config = dict(
    model='image classifier',
    dataset='simulated fluorescence microscopy of cells',
    train_examples=97500,
    image_size=32,
    crop_scale_min=0.8,
    horizontal_flip=True,
    color_jitter=0.1,
    cutout=0.25,
    targets=['stain'],
    num_classes=5,
    arch='efficientnet_v2',
    norm='groupnorm',
    activation='relu',
    weight_standardization=True,
    channel_attention='se',
    depths=[4, 7, 4],
    kernel_size=5,
    stem='deep',
    expansion=4,
    widths=[32, 48, 72],
    loss='cross_entropy',
    init='kaiming_normal',
    residual_init='zero_last',
    optimizer='muon',
    muon_scale='original',
    lr=0.016,
    momentum=0.95,
    nesterov=False,
    orthogonalizer='newton_schulz_5',
    adamw_lr_other_params=0.00087,
    grad_clip=5.0,
    ema_decay=0.99,
    steps=10500,
    batch_size=512,
    epochs=55.1,
    lr_schedule='linear',
    final_lr_fraction=0,
    warmup_steps=210,
    weight_decay=0.02,
    adamw_weight_decay_other_params=0.05,
)
Rows from block 6 of a small image classifier, named by matrix and row number. Rows with one number belong to one channel. Each number is 500 + 50 x the weight over its row's rms, rounded and kept within 0 to 999. All counts start at 0. Numbers have three digits each.
After each channel's rows are labels from the 100 images, of 14848, where the channel reaches its highest value: "patch colour" is the nearest of a few named colours to the mean colour under the peak. Only what is clearly more common there than usual is listed. The data: simulated fluorescence microscopy of cells. In brackets: how many of the 100.
# convs0: expand 5x5 conv (model.blocks.6.convs.0.weight, 192x48x5x5, standardized in use, each kernel summed), inputs 0-47
# convs1: project pointwise conv (model.blocks.6.convs.1.weight, 48x192x1x1, standardized in use, transposed), outputs 0-47

convs0.176:484473471517525477387502517494489579468535517484554531406478476496572513520530490551548524408529574408499505525406427630487502474456581505536449
convs1.176:548453428469485510410493486512476671502546499464489550447547450484480435505521517533530448616532519445490560557449463530469400528454534510465470
patch colour: green (39)

convs0.108:563455546493435448411459463484515529446459527562475507547502533530587453515463497503620532469513521430569508556481424544472357550483561526473488
convs1.108:458477487466517494519485642523505619425527413419468477505591461452491496528508392517508483451522464522477504456554480413591513514470552529518542
patch colour: purple (31)

convs0.172:508499538508504444396461406534456462452468542520509444503473485478540535563517544532618542428595544442569510543423452549497468533450592504514442
convs1.172:461475481468590502463460533421463513480584514473472603489544521451491495450503469529456385509593497475490532425523475540423377546443504472572531
patch colour: brown (43)

convs0.76:440527539378468517569563509509521545498497540514535568451445441501491499553455554550525418453558539478609457508420418469518518496448561509400508
convs1.76:571496434543492510507518678464513507369480519475524550457582409447494419512506521568530560495429448487482533541508517556498517481469484483488468
patch colour: purple (36)

convs0.17:495454364539564380526505575461460521534525531520549449565491507451539484490519445512560507478553489494356526458522507498450472482483520574561571
convs1.17:563502505450512482504475700514565567589525483495423513444420561481467474523519458414481484485507510492455521504484479571587481474512521541554516
patch colour: brown (31)

convs0.5:578497516536472492507364502435466436477463508475543622448575539430489476567557477560447509581418472553525463484464513522418560520496534498499533
convs1.5:512423488477430460559543402545554446575493502434484440530431450474448533574525538604507595557412504536454502516556513497535555460475448505447487
patch colour: brown (52); grey (34)

convs0.188:525553484485530547475426396541559448498409517484442423486583456477487531446522511597541519495474477485441502654510563515499529516572453490521448
convs1.188:498475515493574527580533521454512501570543517507470491440404419490469530456516474544482470348553444521414545526589518463557535538454419520548526
patch colour: grey (28)

convs0.97:523523461464501518490483458481487397492441534381552492488493573496411571583540533569500507436422423454458547530514590481459552498557478562551539
convs1.97:441484525525494481474478495541513362390489544479503492491451560548494580486507446467461420495367492538459457523573505512486516488470445468627484
patch colour: brown (45)

convs0.57:564561459454550457608466502525532559531504478361471466556535519547486491481481460506532443480503514467448443539380515513564506493524581513553393
convs1.57:551510458518504511503499388505512313420554487565497504525421519589500498464463484445522493575471565501513478518432507437545478519462541518427505
patch colour: purple (38); brown (30)

convs0.121:517441468529514446455565505529543573520509482586576467463509431392486418482466533559577435437537553441515636458542466510452516467502507487494455
convs1.121:483545449512411479551551511539543663508426545411424475564481499479499477501493441535527505512438391499503525518443503491555472468534489517392510
patch colour: brown (54)

convs0.135:455462473505472556518472431350439425570464491499491540519503507538410528572504622513495484511411488555518533499512489461513614544521522461483551
convs1.135:435443497536520513458513330546533501560510462524526439581473500506499514547485556510490549596494463532474522583506497589587453568486434511435506
patch colour: brown (42)

convs0.1:529559500505558483591463544510525540473547526456476483477405569445400437551451536534569511563532478480506521504466542522562424410402509463562426
convs1.1:602513524496439448419515430459441553470495507608566499493544533510576422496464378502444489558465470551560426503471551519500539499554482503561543
patch colour: purple (33); brown (32)

convs0.10:484489457507592491407528457556436567397541531428523429492540523552525454515512495491592489431506528449535542516398462453504446459525611507545515
convs1.10:447441424480497514470503389529504321453469571526468528482472501416483455479535470472473472481474550534514517548569504513412466520461506472605493
patch colour: green (26)

convs0.83:533484509488422406509529573526572555482482504466487456440465618453594591472517456472465400513521521499407569482485443568525464542496515475561513
convs1.83:620498502489562495432506535510525414670437507458475484490386517552458549473492514573515448510471544459483541456486504499510503473454598523469499
patch colour: green (32)

convs0.47:532495407517538521484528430466562567477522559500495504431449547488509436543508499556614509452535527442468611511466465449551438440412573484521420
convs1.47:572528453484494549493501540514483293564490448542490558482553493429487421473495432428532435458588487467537498476436482514474462518492504514536486
patch colour: green (31)

convs0.80:460432448434421518591488547562569453521549527477514470460478482527458504443450521442527402531517509640569523584514513473451502479442557541541464
convs1.80:430489558506479496466449313517555460508455457510567493495364525473485516506490516402506493424535526438496488527445470475505493455526517521433441
patch colour: blue (29)

convs0.178:557497462489435467549399492467501412469484520528533581454570523415412509520481619432561509505530545489529509501534458518620425536478534468478523
convs1.178:440447508515569478470473549463436423461496442472539490510629511415519448505524558549511568447389502591530470436549483433573539455536506492505511
patch colour: green (34)

convs0.149:433474477482434451576599538543526564522504502504458508570512447569531381504545501435444518504503486505553437473559495341543522526491530510452530
convs1.149:462487502517494492473531405518472379551464505530520459462657510498520519465513517591515595551453515498504501507613507516468544517531449507384504
patch colour: blue (34)

convs0.66:520476563498399396571599537521576538500537536536507507588475535504516512448394483464490410535508513579450528483523470452514459479521417513414486
convs1.66:473499482477551639653494533529562405520500516455452502510498424483468511547540588539491576551522503510478555392474475510462504434520495517475480
patch colour: blue (30); green (29)

convs0.33:352460429516534579535534508598509495447502487530603471492554540567562501521537448432488497456497497529516521477439433431405563537530467492515484
convs1.33:442536497481455517508461472436457513488485463391528469556380508543497571469510568431480489630490508458451507450377494540417506485489502562468523
patch colour: brown (39)

convs0.99:529572527490566483489476473458509575570553521428471436495398538461460467604434501528527487510549523468488530488464553537570443428418532510580398
convs1.99:574538446555481521490503475521468594408488565561465556519535500474547472481445532529594590399404443552545503527569531528461474422465529541510496
patch colour: purple (50)

convs0.154:499532512518517501428486433464443509526558565467522414516479504503546509549504470502544450380577565392448522451508498544598451461477590537577448
convs1.154:446480481522498463395536405551498501504549468435479501482507511608524589521498531412528523542524525453502523573595519612549493568456546417482492
patch colour: green (35)

convs0.123:559510561508429409527448488472534430586445514463514614544525503456466464527466529587483490544365469531553464529496512474433516497594470524447516
convs1.123:505452536504448466524514386517527386465511525507528418542567526457483479560476514528453545564337585513493485506550518399456499477510463498470503
patch colour: brown (44); grey (29)

convs0.29:509569500530573473577454520494427377474444577420474480472573586515487512545484498487507479416487430564448533576478487488450512534512574423490553
convs1.29:471517478447497443430538510482498529456521587530499497504522439476525506413508534454453318473582540524379455466542502536537533526494536578471521
patch colour: purple (43)

convs0.24:564550516510526459581452515476508528491532564416455509526432575463387439591446508563516498610476416548523476457478551474522446426457510498524466
convs1.24:522482507484405468404503566508492624504571534522543483468478573548530493485448468529472496541601415534534463514537560519611566554484558484482559
patch colour: purple (29)

convs0.69:470429472492503493457577438536506451520513449597470384535441459506537476411536524424458458477506501490576574511517513533591560601483566491459534
convs1.69:476519478505557471508562408507497699532498539535494464531554516559521606540488535601500471530524527547514537554410493497455467517516502456528519
patch colour: brown (34)

convs0.56:480520414532551384480541509420470541536486528527498558556496531497452345478440527482497539535483493540476439567450556563516523574432575504459475
convs1.56:519507461444411552527505528504579635410456544471421509510491463500476509518501381413521463403480497499451434474513515474491527506468508561409521
patch colour: purple (32)

convs0.100:512568615536522467460438416505434501445497509464422559546542578468530460462471520571510552551508423477469433560482525552594553535482502442441450
convs1.100:610550535456334564499546480484540554525489486547543525535412456450492471514478456462470482493542386518482491500498493397499552472487483558435484
patch colour: purple (25)